Weights of a small self-supervised audio encoder (BEST-RQ): width 160, trained on short pieces for a synthesised band: melody, chords, bass and drums.
Rows from block 2 of a small self-supervised audio encoder (BEST-RQ), named by matrix and row number. Rows with one number belong to one neuron. Each number is 128 + 24 x the weight over its row's rms, rounded and kept within 0 to 255. All counts start at 0. Numbers have three digits each. After the name is the row's rms in percent of the matrix's.
Before each neuron's rows are labels from the 100 clips, of 14976, where the neuron reaches its highest value: "top examples" is what is common among them; "lies over" is the class under the peak. Only what is clearly more common there than usual is listed. The data: short pieces for a synthesised band: melody, chords, bass and drums. In brackets: how many of the 100, against the usual share in percent.
# fc1: second MLP up (model.blocks.2.mlp.fc1.weight, 480x160), inputs 108-159
# fc2: second MLP down (model.blocks.2.mlp.fc2.weight, 160x480, transposed), outputs 108-159

top examples: piano-like (41 vs 20.4)
lies over: no chord (56 vs 24.6)
fc1.307 090:121116135154125138143106158117161116144102132118156148143163126141125143110120065137163145167154081134114157147128085120105127136136113114141086127136173103
fc2.307 137:130118110124125115134171114129122112128183158122148099052099070116116111144128172105134119078108147134125142126107178155148127093106165162116109137138124118

top examples: bowed string-like (49 vs 14.5)
lies over: no chord (74 vs 24.6)
fc1.52 093:133119133144118138139116102138147094123133161105136058087135126142225098120162128117138150108175138139082156154174145154149107177094143101162068149082108113
fc2.52 128:136110160155108153115144110139120152116140121149087129136154132094129159137096149076114135101121178136136142137139166175066160129099153169124145123146111128

top examples: text has "noise" (30 vs 10.3)
lies over: no chord (54 vs 24.6)
fc1.369 074:101133121091100138126154140117146114142109136136121152118154146175148150155149180141143129107108110099171153122150134123114136158159125100109139084102106132
fc2.369 098:148146100118144103140134146123109112115144117094164095109142085101087115098081118137154113157128129120135132118101124167145178131132109186124113127154138144

top examples: white noise (30 vs 5.4)
lies over: no chord (51 vs 24.6)
fc1.356 098:115101173108088133152132126164103135113098142153132087071142123152158101150166170131135144123120143143105100118132179169113149210117168123163114116100154118
fc2.356 130:134149158128148140114108125153141136131154168114116107079100103132134123172176138085110159117083175138099152130155169183110172113089137126134127109127090108

top examples: muffled (low-pass) (31 vs 12.2)
lies over: no chord (58 vs 24.6)
fc1.246 084:112108136131126174128078152116140170142137123114116130165118148150107132129104063175135119162129081106113143153164084146128134108085111096115095122119157136
fc2.246 143:122151124116144107162158124126120140138192169098125127108094141120109146122122170101146154087109157128160107116101173121119152099134153188121164173155126102

top examples: white noise (37 vs 5.4)
lies over: no chord (54 vs 24.6)
fc1.26 085:079122140117094157128080116131148135070084173155117091129170133124144107132120122127129104136138112109126130137126152157100166142103150096176112133136153139
fc2.26 092:124140102150160092127195131132133110158166137114123130118102106104118160099143083122129129101100117087135111126107107149166147106151109176141124143133120113

top examples: white noise (70 vs 5.4)
lies over: no chord (77 vs 24.6)
fc1.217 102:107126175119106138142088129136114124115114109109117104110170147170154092124156143141117132118170134158120096147117160171146121180096157100176074145101133073
fc2.217 115:126124125118161117149126090157103135085158142168098105105120163118152126139129155138136162112176147124099157118120154139140129120061160134137107132159114114